From a checkpoint of a small multi-label audio tagger: soap at rate 0.0035.
Rows from block 7, named by matrix and row number. Rows with one number belong to one channel. Each number is 128 + 24 x the weight over the matrix's rms, rounded and kept within 0 to 255. All counts start at 0. Numbers have three digits each.
# convs0: first 3x3 conv (model.blocks.7.convs.0.weight, 160x160x3x3), inputs 117-129, a 3x3 kernel for each
# convs1: second 3x3 conv (model.blocks.7.convs.1.weight, 160x160x3x3, transposed), outputs 117-129, a 3x3 kernel for each
convs0.67:103128111126172147158126143099125127129117122168071141138113135099116168128118143121106144123126143113116107148110127165162128152132124144126129102094111134136127133124149120122097118156127114126133121106128166106112094123107136118127148126111087093141138127133137120130127103125112132122144123126136152112144114149105098142092144146121148138123120140
convs0.68:120110136118126121137166148143118160124166169108120166116105134160081137134155126105107139113097095130155137156125115154108123137135139158105137078114122122128131143101135141174138155127132158124170123115123119127113134148158104106129103102111174137148153116183137107124102136133144132118142105145112168097135147128130108113108120107121135152131146095
convs0.69:126130135133138129138112196102167089146089135150111140168113140095092155113159081084135146109102102087142154158120152146138156121128137102134128160091102133119133095118136125123084133125110126095140123102091136146145139141166136114164144150135136137173109144120108115189126156102174162128131102152149106138114148138139103159099128078109105141111110145
convs0.70:103089124135129138130140131105121107155131134118133106168108081151119105167113076161103096122147098154146117110088066133128119102109120114121135145180123123099129102143117139120090138105115095148108111103157103124131098111123125136107119144125134132092165155114178117110138101180131106139119093086073168129152150135171121118081160121102176149080092116
convs0.71:092095124161165165107125117148177100116138185156145121115128173124114150103148132108105147143154119124131138129109130147135109144135069116162115132136157149102212156121130152134130123143147114084119117145133120123110088125120118108096155148133103121102104145087118124103105135146132149120128150142149113145095150150123113103135122130116126112099114127
convs0.72:126145116150120127158148109113184162100124154087115113148077120122120185136129112152117141115097097150180136120084121121121131133146167147147121136093147118138064124149106102116083129126153122114143149164099132106137121108126109099153137106100127150061111121199147150119097135162106140176147094107104077167135117079126140132126138094099168160101144134
convs0.73:150110106162120118163129159104099111161105147169082106128142154135147119136120096134067090212136143119121143131128122165150113140127100110134087170129126087147101157148121132127121149119103131118125124113121125118145122105161150146132173168151142125119127095121115095113131104118125123132150158095106101125164121139147190119139146144141151125112117134
convs0.74:122124132157095133080099096119115108083151157139087110116129084131115102138092123132091104123118108105133106130121140129171135127137129121132114100100094120120107141122101136120117157155169133138143063115128128082087155129096116135145168152159126134130128116115130142125141112149140101127152158139150115110128119124119120099104182138123154124126154137
convs0.75:117119111117105135122131142113118110116127115114121114159113096105156133138119162122120131117131121116114105111136113156140121144130139188132151123121135128126102136152165118132123113118108150129099128137126104118135160174115130130135126159126117128149172141105135145121124124109114099152141144124113131176143121120102147075097147132131145140099109192
convs0.76:131114162111112130158117132118156098129121132130103073124137148125115114138093167134114133105141083136098144130149115117158138142091157149119111158112125087126175127139123079115109162123067130106159087129151122145125144118121126101111144175155077135154113122160109164130140136154101163129171112119139106100152145082106096139108122096105101143112109122
convs0.77:100136136114103131090096105108125169118109148167143164135118146105142100122114110136153086121142163179131138121101109151098101161143134091114089133151129168142104092129138116122124099152120140119111154116094164153156146111131179172086104108121118123160163132101132117112115122145103109115112107080094148128088095154132104121096108140135143136112133149
convs0.78:111133139125127115116172107061163099124173177172108132174098097075113115113135112190104161139150142124113112124117108127145077160141160127111161228088085115107155152109113097123103099150122139108108116121107141126104140116118137108130131179124138113146091134111153132126121111173117149166178154152142156102165073139140131121151140083110123139155148110
convs0.79:125122103135110140118124119167138092121154068114101152122112110171121185124108078154092130131123126148140137137146102143107091111172088146131115122128161080129128164121120131105127100125139136142108124128118088134109116163144073120160154095137130136176083122112101116096097137117136082141114099130129119090074158104120104112138111125150112116112110149
convs0.80:140137132177189199121128112128108138126154109128116169138146120126113122124141136113139144115164080108096134142144170111076153160155160159162156118084102109101105149110136111115127143134161145149163178116115125123142154156115095109152097105118119077123113151139144124125138110113133123107120159126144109120103128135114138115170113130161184140140118131
convs0.81:124093106121128117101096090131141144131099111107142102114159135092159074121152130098089102145145126144127131139122126139113134111108125154138136096123067113109120122124170063146105109125075104116138086100120124113118126126138156157130129112138093116154115130115133165140117071121117139112122187123129142125119134132141125159115125126104125132152105181
convs0.82:135091105128140132119104127163120133143126103129127153170107073126171183115105186107124096134094139109163099087161124110165154134143140121120089132140124149152121112115149111129060152135112104106125135132140104113139117139129130130121147144129136126094123142184120129154193151119135139133114110127107131139121114195145143116105146085171124116157121112
convs0.83:109122119146134160142175111116110130119123135152136107064139140155126112108122115078174157106126150126072155116167159099125106108103139110145072112123150123127142151135115157123055152107092123178111103134131147102127174116079158171138101123087094132132124099133102089123148084078148095121122143150131100102137144119144075187155146134145162125139132194
convs0.84:123060136113180141108190085105148128086130108139151144140076184132157085155134110153126155094124098138146117118131205115106087129111135106169096103119138112150158120106132135122129177122107084125129101127136090113151129143109117119177114113092146122136152157111109166105120106119147150121137192154101124121158123126111169136154114138106086151151112089
convs0.85:128126147129152110127134110095128155140158111124128131140088165159106142124121136142117141137106156061145126114100091130139153117095152139094110153108171164100169126082150112113151128097105128080145108148155114144134144131115134130109117148102119096149133122131082148098122152119138127111162119135192108125149114091172114126130137090124121104123106125
convs0.86:116115126141154171111148134097110106135144124161147129118124127136123168097117125177126128101119105110123130130115148130127165117126158094112142146132120115119114144149139112104131111121122119120098172172130099123148126108096162135125118122130123121131168118114121127090118131136140142113139117094137147092153162126124136140152122129118111116151091112
convs0.87:140114135124153169144126152049129121144146131126133134119100126129111114114140123127141106127140105111145135113111171108142131136161214173132154107168122108169112082128057130091103108154077126150099131113134090149123130117149152125127103128135168105118117149119129096125125126135162084119093112115163131174153117140198129100106111099109130078145148141
convs0.88:138137125136112150103140132114134182117111153123092111129111109100122142155153121127133131112095166126130091101132128106190120153147093175136155128142134140126095089146134192149131081120117123144112086184133142102154126134101122118127143120098101154123118141158142127113145117111126119108165120176162127134109088119175102120182106125123117123108117101
convs0.89:128150143168090142129120129166107150106115145122097117103109160121169097099115110094116151176099124166145177139110092144099107133143167155119159134179105126108153148117120147157109092148109149120159077152107083114091103154179139163141168143122117112126132163158122131147136149099124155147129142162138118137138137154109129156133094130113094167122132124
convs0.90:104102110140140153180117124133132129127137108114116106109119144120168114123106150122137127131125096106111158096090080093100138112113118132155116152138134109143126119180187132131133137092146092119116073119144106088100099137132136145097155134143092122095182119116138075095125122114129117138086108116086124096151123138158123126156136121097113123160112113
convs0.91:107104089143128136106111138116101138104154132130125128137114112069155105139134128090148114161122160135138125113095101113127123142102162115161110100162129112110113125116116109129098160133129124119112136107114104098128095136175110151143086123132136158101120134148139112140160117128125115145139143119142107153137153123135155162124184148167147117140144090
convs0.92:136111088135155105129123125126123140096126103130167094140167165090136085116128117124145123133144115143122148109197138112173141094090151138105157129152134131123143181138131131083131136151113092107102134141093151136149146120129139168150157114140092125106156141139116149104129118118121145129108134137091126105157132151117140109117147149115101140150103163
convs0.93:153113160117149122104153130152153087150112110085161158088108158137089121123168159154120127146118121142102138106131129135102113124084125126142135138156107121115168161128143137108089127115133162080119109116113076144130114081114137122105100131109122149170118121134120137138152102127136156154118103129159132097125123104134107094136102108164095117113088112
convs0.94:141101123109119109135133155142113073118149153112102103111106138099129138143112118122096109111094117118112126154130074157132144133134130113186157133137132121136135152118104078111132111104109081127131130123116127171124140127106096117098138126111115158145109122143125158166176138107071106108098089153144140144165146126100192104102115107160114142105150099
convs0.95:123168143121145156118148129166162129135106167156109115100116152152094148117130147135115107105131166096099115133108189115159113147102094133129139143134158141141117114129117147150122152169131137153128128087117109176167118122101129134123107117132136097119119129108120131150150120091130181168156122140157151149154132125143066175137140116110147111112114173
convs0.96:148127158121105096130134137187105137097151128111152111147146148107176170120177135136111098116119130135147148153124088116177167143134125108141124136096138143120108115132091114136107125136130070099100104121115118144141106134110114119143142154157128100130139114139140142102111131119132152152127092136129120113167113118153176154131056129158077150089165103
convs0.97:103098135160126094119160124128122123113103127089111149137115135100128148153155091111123140186078114126140156138189093127107089138125088140085153131082150121139117131125114162176139162122109097108177121094127110158135070126172126149126111105133157141110185132083139138157113161140136115133120084141135129111105104172151154125181090119158145074130130148
convs0.98:131137138118139099146168144127135119178076145138120114126115155150129093107079149116115117087146129112112116112111095133107125127113123115097198182134140151147129127123131165143147125130088101123156119141082142106142121109103133133095128120129113142141119118124124114138119175121122131156122127130149150121143117174125133171124161142151116139160118103
convs0.99:121120159123108150126142114205141113150144118136123117113133149091172095114152111148090136088110103094149141165114131155097149113130131104124126190174129094124143118145081055120161148111147118118133132098141075103146083123141151102079123134137125153137142153154161153106103139121135136126110167100158111145185155107083181083142109094102132127093145112
convs0.100:133122161145132097128103147107137101147138129108134129116085135133121117143159149125113122160141117115118126118134108144149129131143062097133138136108112111132079155141110163152132157151120124133160120123156098108105145155141147111091132147161171150168197166141143184076128149108077132140160147086145127116102092148136123120110100158167085116116090191
convs0.101:154151134087109061161124148143081165164100128108165096110121118092136133144146139126154167134136115111114147099111112102110100141147128110151092177118113116116147130164117127162114120102131152112131150146141099134134156117096117121101105120112155096143122153129130079154161129129132140140121123070114165144108115086149115145103102139107109125125110107
convs0.102:188180199094101111131129115143141132091112097146146146121125116124093138138134140116081124126110139125140136122132173121143128157133150139144152148113187171126092108073171151131142116085098113138132116156148082128151163149105129134136132125141137090139154138135183154125162118130114157099107165107122143142108153122173125161131101116105119136137169139
convs0.103:123128138151098134127134111167135121104127093150144126146100162126155105109142115134120114131117116099123109122108146145122132169131116143086098123110137108130136085097136118117097141118103110119128110124131104162061140137142117122116127101115140143148117127089102151147115159168145177174116142094118138122134125177104131150137156166094123115073128134
convs0.104:121128157127137132179122126125119139135116118141133128188093143118146120116129109122075093138126139113147132217129152135110129127113140130103152134087103136166105140134161129134158139113134110111138142105081138101090141115145143131097121133117146120126106130115082134129168113117111092125141131112145112190107125083092152078107136139088183154160135151
convs0.105:122103105124142120128119112102129094115120095148113106147126113126138118107099121103126164141142137152160125124110143140151193136138142147099115115143147124135130160129176124106173143114125097156119185122120085134127085103107122123134121131114145151150146152185136125169152126137151120110098116103079130145161149142104149100133145119115118109112149141
convs0.106:141142118128133123127101130124085154113130108163138117104094159145138157133137137094111121151132153148145111144108126121109137125106130153118184113139169147100093137120107115079134128128125142174140137130106111121121102117124119105146126111131109109070105140117099143107156111157144129141130160140132142109127172133140104175096113097145123140118144138
convs0.107:161149138118120088151105156184107138124107095132136119102124157106144130151084122100175146118120082148097144160170147105131156154154128111156110143087137134145119118097147164116128128134199108125107120138151161130130113148128122119087124121149143130131135163100113096119176146148126149133124145132075145169114134127091156099159111135119131123166102089
convs0.108:102156157116126123115135133120125090104113125137153133180151066131134112205108150144159123159108096112155102102117099114110085166124090190139132125182150137128111126154111120134115103166148107135085127137097136135116101133102097105107116119130136129174135156130183074158134106114099102141105113134096094111090141112154101141101151158120122133157139091
convs0.109:113116094092122071146119154079090165151145124131121134094133130156117122106141100142093142144144106127082142137101096150126105105100163153084139153131153128118122128095076080124114159155105145153100127148137130120163139160162115111110139116135148168156124162156155145162103156082119100148108088108178118150115191167146120126114137112167163135177171172
convs0.110:084122074131138158127109164089066133131146111102134122125105161132169127169156130078185156106145086139128143123114109135172124131120100097114121149106143138113091099148143118119144129127131148137106110112127118137160165169151110082117133132153155115138086107098121108119157144145135117132093086149088137122174121132160097159126185125150170133137171121
convs0.111:138094146140116101134123153170142104099116135133138116113131089149107127113134108120137106138135123097143161169141122152123141120159137136104129103153138149120089103113089147115128103139113127106102122172161108079150140120124120143107130132123143113122113137127123140118125126106119127161092082128117156122133121172116085076138111118132143156163131132
convs0.112:147117147125099107184132116099150160138114147078155088152102133151193111125136116125128080196107096106117125128150142103120125157130129088144154169126141113116131167123101121153152087118143168077103136105112160130133210169131108102131160136154100108153101139092163117169128171141140151111115113134158117146139124133124179152149161160123061137102114110
convs0.113:153157131123143138094096122136118114128130146128075130141146124137140122145136115123130142129125135134115124192150108124138143146137170151153113087110122127129125105091154147174115145109125164115146085148144134123153155110122124118132113107100113155103118140146121118130135160121116114131167129089130162143146114121144147081121119140100113117093107128
convs0.114:110136165117093118124110132117143154118100147082144148138146143132156126133161147114092131152142134138129131142193145167147086134124096052113138144119146123139136114118126123134134140166102084124104118138106125119119149151116108132141112117139148094149152154116122097110112109103129138091137123119116126107148144101139121120149127117114133102146145079
convs0.115:163131160106127131119103144143167114104119115180131145139095162137164164112101081139162150164122117104110118181142195139101119173091168122124146149142111106129115079102102166128101112139096151121124171062166111169125208168149133135132147154122121154101130154115123130079125124140143135124140173110166149163098084146160137116126130140150163116143174159
convs0.116:120115088121122145143146128119125106077131117159142115087137132135114129120105124125125094137125124132102126115153151092130159099122144124130153115133111125111128139127162100103110120111088129170140104134099160161122150112128143111134120145140155101108121114135142125103132120128130105122151104090114118145143117140111122178161134129104127150096158121
convs0.117:144092146130132127103083062147159132141157142117133105105135126117096121077176117123117126144095155117137117167153151120127164145126152131116144119121095089108116121141157119127126097138122146100127129107116138148153107120132131140144145122107134122121123131153139101128122123122142112112118111130105150103107131147118143134105128109172122146107123117
convs0.118:139147164124123133160170135136110146162104137132125108130107115148088135129150133128107131147104094138116172178090091157110105139143142120146183159148117066158128130155097102129129181122113174140099107145096063130145110103155147144123159142117136133138166111118167102130097137116123116146139124133175154137199146132126215074110125132166118093140162096
convs0.119:115113139158138104107143141124071149137120177128108151131138102138157128112093118101144116155135183098121182162116112120078159138138137108095135143102129112155131116102104106153100122152130117170141121099124158125120104108149146108129099151104140135184092091174098140191125116180116109142126087134146111098137134105155100136174136123146088122180082132
convs0.120:124140116151126085120129145099134145145107166117118130129135116077109160146105170114123158139104094117130125139156085145110082135113140093116147145080129089135122139128111141145151168070127114110093116125086118109112127101161118128095107140156120104101171102142155127128132135128127119132137066133155159111137139126103154131135152137163141101133106120
convs0.121:094069124151132134140133116108135103127156134090115118060141147140119102143150146119121130130094186087147142157128125154185063096118162185128122104124121133139154111147085125146119115129138110146118102143127091153105113136122121119108132113127117148127107136121088146104108118130113158100131149168108150099152121149073092101104133130157125138120161087
convs0.122:106108127147172123158158098120147129108112118069109079124129142091134139079139117144158116165104137100134078165135114112122145144117115092137108140117144134143141112118114136109150106093116107120137178111142152103142133137117140105142125147162160105139126132147131159148135119174164150118142128115143143115113158124099151110102095134124123134134143109
convs0.123:132165202104117136139115109145174110145090142148148112127140139129112148159133134113149121141138130118105142120107160118168126171127134103146111137106180110134135125129144154173155149102155112156117110120091153120099113112084145102119125117127140102115116124131120178121145097128146141117121115120143148168147110096125152118151151108105112132124114077
convs1.67:102169120139145112103144136133130121091128128160093119123132109111122111100128169125112129115144117107110124112125148140143123130107144145161135120097115149124140122141116108151113110121098141129172129090154108155099141177142111119148133088147102140121147101115111103136140127153092135108113163107092125127149097146104170130108134133124143130112164110
convs1.68:151120129124150114128131088120139169088118138104108114136082121129136159113136139116115144118134117120106129151142118128130093113113111151122121115125121131110122134146127136114104101111168136112181186103180103153147116119129132101124169107110130141102145120128097102110154120153134144142126174119091170161190150109160134103091140133138151164130163160
convs1.69:139108118078111106076093127138128093135111156143140127110110118113113147135146100123123072114150135117134136108120136158164168166182135099101126149127165101134113115141150105123140164116177133152146140110157139143112147132139113144155114095148101144119177110099117172135135094133162131094122142104144138105112113116134153192157116111163151137138156161
convs1.70:112071155124132087129112112148117086128143118195121155126171139181126127111142112161143115151124114140127093131143131137121148156168126108140125132128135112109133132119080125089115145140113137137107149139155138165158152174122126110094151150119148101126129150113121155122095142131102153130157115116147107126119115127121075140117120152111079150077155126
convs1.71:162073146119135140113124153126142105095125125100142130150154115124112124093136158099147138105118109114154138112116157133118123140131135110087097135157150105112119124104134116135128120146135130112125140138151117087121117155099155131155100114131163134098120119116158123131121090129123095097096141136116111160119100121142149103139143132133108106135110117
convs1.72:117105111078094138162116129106123136088136168128107177083072192146159104174116107119137141093129155121099166132106151088146129108148126149147116137111107091115133120171149119155101122174149085110101092119145129097202123136136086150165122139132076180152112144137132148096104140193135145138128133159118170111152088185140138085157115093130145095139132071
convs1.73:142138123151117118118104143151125170112130126176137116162114130114142098127144098126114157108106078146113142105117137131126099121112160081136143123110137142115129161155126126116116160133172147132150112126122113172101121123114141093111134105160138118150173119116124121089127137075089102155150141144127128093110117137101174075109132116086097126116145132
convs1.74:140120140110135108112112122116172129106095127087135114124148147111111075143103100088115105158142152145140116127146142121095143119111117151132142169175159134120130129153156133113123144123095104123116137134154086105133120121163130138083116142146156132135131149165128150127149112103086138127126157124101098130149116115138131089167132068119116156121113118
convs1.75:140131140123133126125137087107130145171113109102141101136135145105127120159158117131140153147143143143133138127135124122122138125115120108125117119124143093133128156164104127112107134148127158104097105172131133126148129133100142130134165089094123130137097097104132128107129153129139120117111132129152112115099116105151119141156104153170099112115115132
convs1.76:126126135132130137161132095148103114136158117134105213139124124073143071136110139128098133124141117120181128115151107100155123100161118111135081129137123163137114114123143136139134157153124140157098113074131110129144124117101111125118137106162135131173129157140130140105123118119096109135135087164100111204142128108152109132134124121152165110102114132
convs1.77:150107102114099174141122085101101122163118148167140128110142094161092125132092168135140166108106068152141164129142140140106085112116108124139129140141127119103113108159137082150160104167136110168135083155118149159088094133126199131117116102112135153117131118135146146157175139138170147100156120104157113136156139145106116140161139110140147125110128123
convs1.78:117140077174055124092138136156053148091118140163108160111102133146151111111144132154147125131108177132143120092122129108119102125120134105094165157115141141130156126153131138113099108113124166130117071123125098138090141145141108123145135120118147105110134145121099093170160126168128128131117123145144122113184118102115115132096131123104171134135110135
convs1.79:118121106144140121113130184160123094121155138124155114138117092109123125110132134131128136106121145138109117122153105130131156118111126147109131117133129155117117129125128147137110142083149117142162085143115133138104127117170066146140111144117085154126163143094119129165176136131095114140101100162107167139150124098148083112161119111136118125103166109
convs1.80:169114124135151157142141142122120104146132156151140112158127114130136129128124138132136155086166096146127149138129170106136114096137134107106125106109093131127117134118126102114123136115141168059118111161077133106137135135132149105128113127133140147116116142104145148122091117124116091129119124134106133125141119148111138121140176123151126180142121157
convs1.81:125119133105136126154104129151103154155102142162183168119127159124159117131136118113096102099100102155155140088148142137104151139121116148124114139143147166136101107103108153125154117125140112094162139143145100170162108124145151104097114107118117094092117097143115155151122120099111126150139128137100144150143123095162137092138156158141110107138098114
convs1.82:128151127117143132139110124154126154100166140185148122174135133164131167130214107133143143083126128113127099129160159101105140161177120084105109110136117128114127116119136135154102099150123132147150124147128124129140158106119091114139119118146084105159140124156091138118110126115148154175118164153151088107153112223107143102123108120090146116117148125
convs1.83:144096150142115123107116105151145126129072113104134172152155142087121154055156136112148122149090099169104074122082158122092100114170147152146140143132125142141130169165121137143127146138141109100101108118135101121147143152152167090112143080123135186132148082134160161079145145125126135122129134148178136131115147114120133125182102094123150122137143121
convs1.84:126206174090205114123138127124114117053184131153091139083148111116115152147147133146113122111093147151191138089122121130176147128121136135126111120124140109166120105129114114114133108113130152160111080125161057160161104150154102132152156094127109114109122151145124152114133088121108149141138145137101158138117117164085117135103128147097141142095141137
convs1.85:113151086104187127130116099144124125141104116118163075092169128095139125105139063154105138142101152115123123103174113147152120128096110140130142122167159131166093134146131127115114117126150137099143069168158107136165139167102142100105129104133102162057139154142149113180121082156101126125100095129115067148094090095090143066108113112097115138093151124
convs1.86:119134150142130123131126143093119093116126140148144164114138156137106176112113173139126124124107148150148153133126123118143104137162132125148118141128116104130112131127126149136130121101132115086122099152146161140159122103116124132132117133124122115088095123121148134131156088128093127112108138119136117120123094145131106180143124107117100128145142112
convs1.87:116137115167150125132139141118158120173108162121178107081130123135105141154135094143112112124123142139129154130115141143160165112115142140118132138113120136085134127097144124120133162156145133127136152118133130157131116147133103118115127130115077112124141082106113109111128137147134137123148131139121154114174094141099107217140138136117103122169099152
convs1.88:134153111128149115154142145121134135126124170146118100101138161104103154115106135130129142150126131104127134157181120103101161140114118132127144128122115119124090148131115142100125150112117188106117100182111126112082108160123158103083146137153174162116121142135158093097142114127130093112115133091128137132086134136139123109134118118112130145125154120
convs1.89:148134107128115139079107187111097105092097140139115136160138146087141064194114200146172098119141129120191104084105100147124128117147181137134178099081126118149136122136114086126128152112120132126204122119112194096166140113121103120139149101110099128135121093065100157129160135120112105123133088109114141126128156126101120146151123151113114117116113118
convs1.90:109133125079131126108074116132169102137116119133150116130136104124107174148148118165180155113153112114120123125123126145098113134104121144160112158094129129153103131153108072112112115102104117153122126137140117162129143131115148113125133152158156145093164119169129096074124101123118146133133149132111145110106142152110089121157086114154112144090106105
convs1.91:175124155140125083132123136123091160135146090094110107132129116103096182175155154136109106115108158108127145109109129131115175123125087128105131128113157131101127126143113129158136106125091094132098122109122172126076097121118122115148114131179112115122125118121098136137111100122095092111142116129156140110170107160139114125154130161113188128109124126
convs1.92:115149125135090146134149124170099082146125115165164107107164143152149123142099131113111099105104108103165128133102132121104105128193115109147107139144138098132126146145089110110117116122133110123136132108134123129111136131142135126164117126130129067089137172126156160119092144152143131124128111147129130120095150112123134181138112154129157113123152133
convs1.93:110145099082151101178111184142092155128124158112124078134114135167160175112125138118095108137141096098124099144129127178165108119109104129130123131144122102139183109121143111132106135119109115133071124141136170108128111106108151118185116124076125141157132129132133134127101139103131112119112117133113123143116103123156181101086126131143143116098099114
convs1.94:098171128108142134112144126157102121097128089134130126118127121095133143131161131091147119100118117156131131116118117124124133091093127108091119139133150136127130120131106086129147161160137124142149109115128130129107155139120102079135131114095109162148119104087142116145144126117069113120157136074133181124110135144090130089114161109129135122108152152
convs1.95:146096122138137140121102168096126132122134106138108171135126105142148125106146146120131154149133135109104122105136101147148155137120157139120096097135133145098106110164067101148089139145101157124148090121079091144146146120098135123157143117161142143129103149132132086128102148130139131147147162102132148174123133125124109117163085163160135120111184146
convs1.96:136114105175148126110097129125114140098088097113101136095118112095170112134132116134130133116128108114128106124156129116105090189167177146137107116121148115125100118124150140121115119139108130096113080132127144155144148132144117128149111126127126167135132091152106109100110132099130124100121082127098138118125118156123105105143083123171125134092120112
convs1.97:132122200163068127123157156092156101142131127112156134075152154099120172143127113134107113069166132104132146132164145152139115121155086115106147070152148153163072162137112144137160066114103109097146165092106128084192121119150111168180117166186110118139151119078137147115144120111169122120124163087145158099136090129061179173154137116115160092125151143
convs1.98:124173141183136131130157104120103126099157153119084138105102134124124125142157130135113146100119114134143112107105084144121115135104129100140094119136121140144119117146121163134099133121113170101170147138118122100116117163118129134091135109052110155094110105102126147126140144090142109104140149137116169067094134102149176096128139084139152137106144138
convs1.99:115155103155169131157150121113116122102172133151146131131134147130082182118112131101105142145133135149115125106168119149096150110135099113163101108098174151098145137156129098116139154135096138125121147109105130120148125111131166127156149151056167099184105152177153145128153108134122095109130131129169100177138172072114099156101096173085129100137141137
convs1.100:108125109118140075137140132164133090134147123150133138114111154090126115135101130129157098138138134150108181113165185113140126162107098090111135127139118104152090143102102135182138119132121117129089142149181059148126145150123159121112144099144128107093129105106138069131079156144109081109111128145139123137130173102127127135106123116127094120135115123
convs1.101:119094104123150133123151086097141121146082164127126129151107128113101132104180120133103156130122084150101109153132143145089153136151128116155083168137152124133150121117112150142135142130143107122130119103115168095123101133152184133068115128141113105140083138140132113129145074086112134125112113129109120123167122112137102140110121135136105137143106107
convs1.102:102128141136160145151144118110133134135132139087104064131087118125120084147070110136116101132102140139141150103139151111127088132148142127139122152127076138143146126109105137136126115113140098103143140106149136114144099149121140139158159142091104117174154106137122133088133108154136143117129134154139111129154117097094176097099118142129150130121130114
convs1.103:159127142114115098164094155115158088097120158144158118136121124122111113104166129123115104140136095123147140140111128130145140154122156095106107115106124084139099098167138120117102131132146124185124156119137109154127136145127103126145105175127140124111208135155125125090104127149090102108124119097094066141133171121103138106132107164088141122172141119
convs1.104:122124058164170162144108125124124138145122148185120137106158127136093141098170133154155147096148126117129169142138104100154122070103144136122154136166120150128127111151116104086159132127114111144122151151131105123130127110131114154112148134107163129159142119126085111155141136106113147159155107132147102136140130127102140128099116117117120094143131129
convs1.105:185113168125158087116108120119182065138160121080156146155094088089166110209155156109128116105125144130144112133119096140136160148115133144167115164121156145110156129146153097110126154134109119130097119110129105102149152114072099134141103137068110103146123122168111123158130135116126121090106148125122138159131151183154097141127106104157150111106095141
convs1.106:170093107109145132115124105151157152162104126108164111164122122095079119085134098112117136126126123160154120114142129129133102132123124115132117117138115115119123135103142127162134141146119155105173143142149094099181125109124117145142134132130125121090129137104139179137153125151156122116139116131174086143129112137132141104117100146129093124120105153
convs1.107:138135125130091101156141124133159143139155130178124096165096143113144134173108164119109087128133153168120117094139110160112170113122140123117162136104146151103102142119090125150110117116115080130147099135130138137138124118128146153110119147128130141190102136130099112168103127122105112124150160125108165101124105140119118132116135127139138120094086141
convs1.108:186107091112137167092125143155103118138152110120099124151108138167098114139167108205127139133132102111123110152155131073133135103129110140100133137122092110076112133102129157138153141149131088116112112134134140155076086119137163097093102096122141109081188107085099180120122139143118159097139132137166093166123106127144174121155136126146099146131134148
convs1.109:143103126129129112133136113116147142125116119100148116100137114068125136088116120118093135140118151124111148132131122156133151175141146122100155096123112113125138131124146136132126150151131128148123148138070110133139145135119096114173127073126121150183107131073131127101133128151160140134135163121162091155106167128069176090155125163129129130151134111
convs1.110:123110102103156124129141152098141130120123094086129107101124151129120143130140084103125123133159145153158153143102117145146118106114111125096144138122147121152145109108106146106145117103136104092131090142171165139096110141134142109116103174084150110138083153149154121128132177098114148136123150123180066124145129094104109094110161176137148077153105103
convs1.111:094147140128119116122146106119121163106114115104111133136132100130135107115130129099123168156158119129120107122095121177133096131110113152080125160133104110162106117093148124137134130128120185120099082162141120134198155104092120129123131141105134151092128129113140084111105163147129155109127114095147141102137161116098130111096162113151108146122093145
convs1.112:118142117177070146109151122141115135117184117159107114134154111112098154129064168142098158097128160154109138139086108100151182115082140105133151132118129104114135150127099148140131133084131153176084050141097180137148130143134101160099124082073209078161178127125134113091162139102126148138126132086116148097115048177118126118085129091146084116102168079
convs1.113:122144147117112126142104095084130141116138152140167092089106142142144127155076135115124112112135127092131123123140106099136117131143138096118121127137117125141128130124135100102111109115150138173121143104182096105141124144144126153115162090076160125131143113105113176095126120132149111132115103120137163106110115104111141181126126106127134167143132148
convs1.114:103130134158149147169138130172114116108159181146133134125124143144095151111131129139121155113100132152121171117116102131150122089107107128126099164144141109105135110131125108124132101099095205124243189099113153136095097116100116154167131112097125110101099141117125102123132105139134118167110080118115161160141095174110133131151131161143135140099160098
convs1.115:109138134102105119124120105156100131134108137107147101119120153158162177092150128107110115144118161096100106138099110113152175139113148113131087138134151137120137143133115126110146115108127167179114178108106112133117163101134091132123147127095136121128115130132125148173129118116149130168111126137145112117119137127137123154073183076115134131113114127
convs1.116:114113147113117112118136086136119155108173139104125124120118159125087097116118085164141148113122128123124104133149071121145108107134120149113130138147122121103090139132114145112101116125108180118093084128118185118146111125113140163152126120102121144110079134164135134123142130097110113110123143131108144141094072108116126147124077131154136132140160151
convs1.117:121133165137123134156129107103097112148136110121126087127168127111158144131117147135103117088123139132143137146142089084126104160179117134110145137141123108146135092095108149137124137158146101104148114100136160124112154129116096153141091105117116118178076108103126158104135120088148123149148157139088169131143128163187112134104147144137125135126123155
convs1.118:168094102177087165137111132112116141115116107123131146111164174124091144153123105139126128135137106134159123164115140090100184145101110157106107135108144172111146120116139113101105145101142106147127095153123128114156151154131159125115076155108157129114133137115168117129108151102140140099138089151117137080135113154159136103130087129138123089098161199
convs1.119:163130138151197108151163083050143142102137192130153179123142130157105128145123110116105120101139149121104143132089134150108095108100127132124113104131093141083076097166143112142131085148114106132151147132123128128119129107154117117100148122117160108171107130151111117135139120165113137125099122181133115130091124155110152113079119104162126079165129087
convs1.120:117158176144110104125126121111126122109143136088132139151135102141133080119130177159119129112126142106137129110148128150136111123114128111130070115115125136124137143123079106142188120141128081154139118144122124145144138093172164119059082168160120141076157124165147113123132145124120117159156130148139098104123148111147147124127138127147108139121168115
convs1.121:161110134130138107123150121145145127132129139102162133127156101174080136113138159154119138135150127138110112153136133151174109114125123120124112117082140141096099124108114125138140131103140110151105128082160087113112113138109118130133166136134117098124145109094102095097145133118135114116079154122140154133121104146149135094119099168118122141110123129
convs1.122:152120105086166123112117114117164146119095159089167132149126171145125147110113111100125098136172157108140100183155158074147137173156144115121115134150151116135134110099088130138097100116123127126166108131115121133121171115155104120126128117127137157149135138143152127115152102092105090149119137105130128112115124158132106106166111156150149124112123114
convs1.123:144113097144148112146130113134099166094174100169113095127086139109148111149155069111075094119149153156152145131117104135111132114143129125141146106138147115144119143134148146102124138130099141155128116107090152129138187118136102111131104166131177153173109103093112098145121119144168128151116157114085076149100120099166142133164104109100175091129131155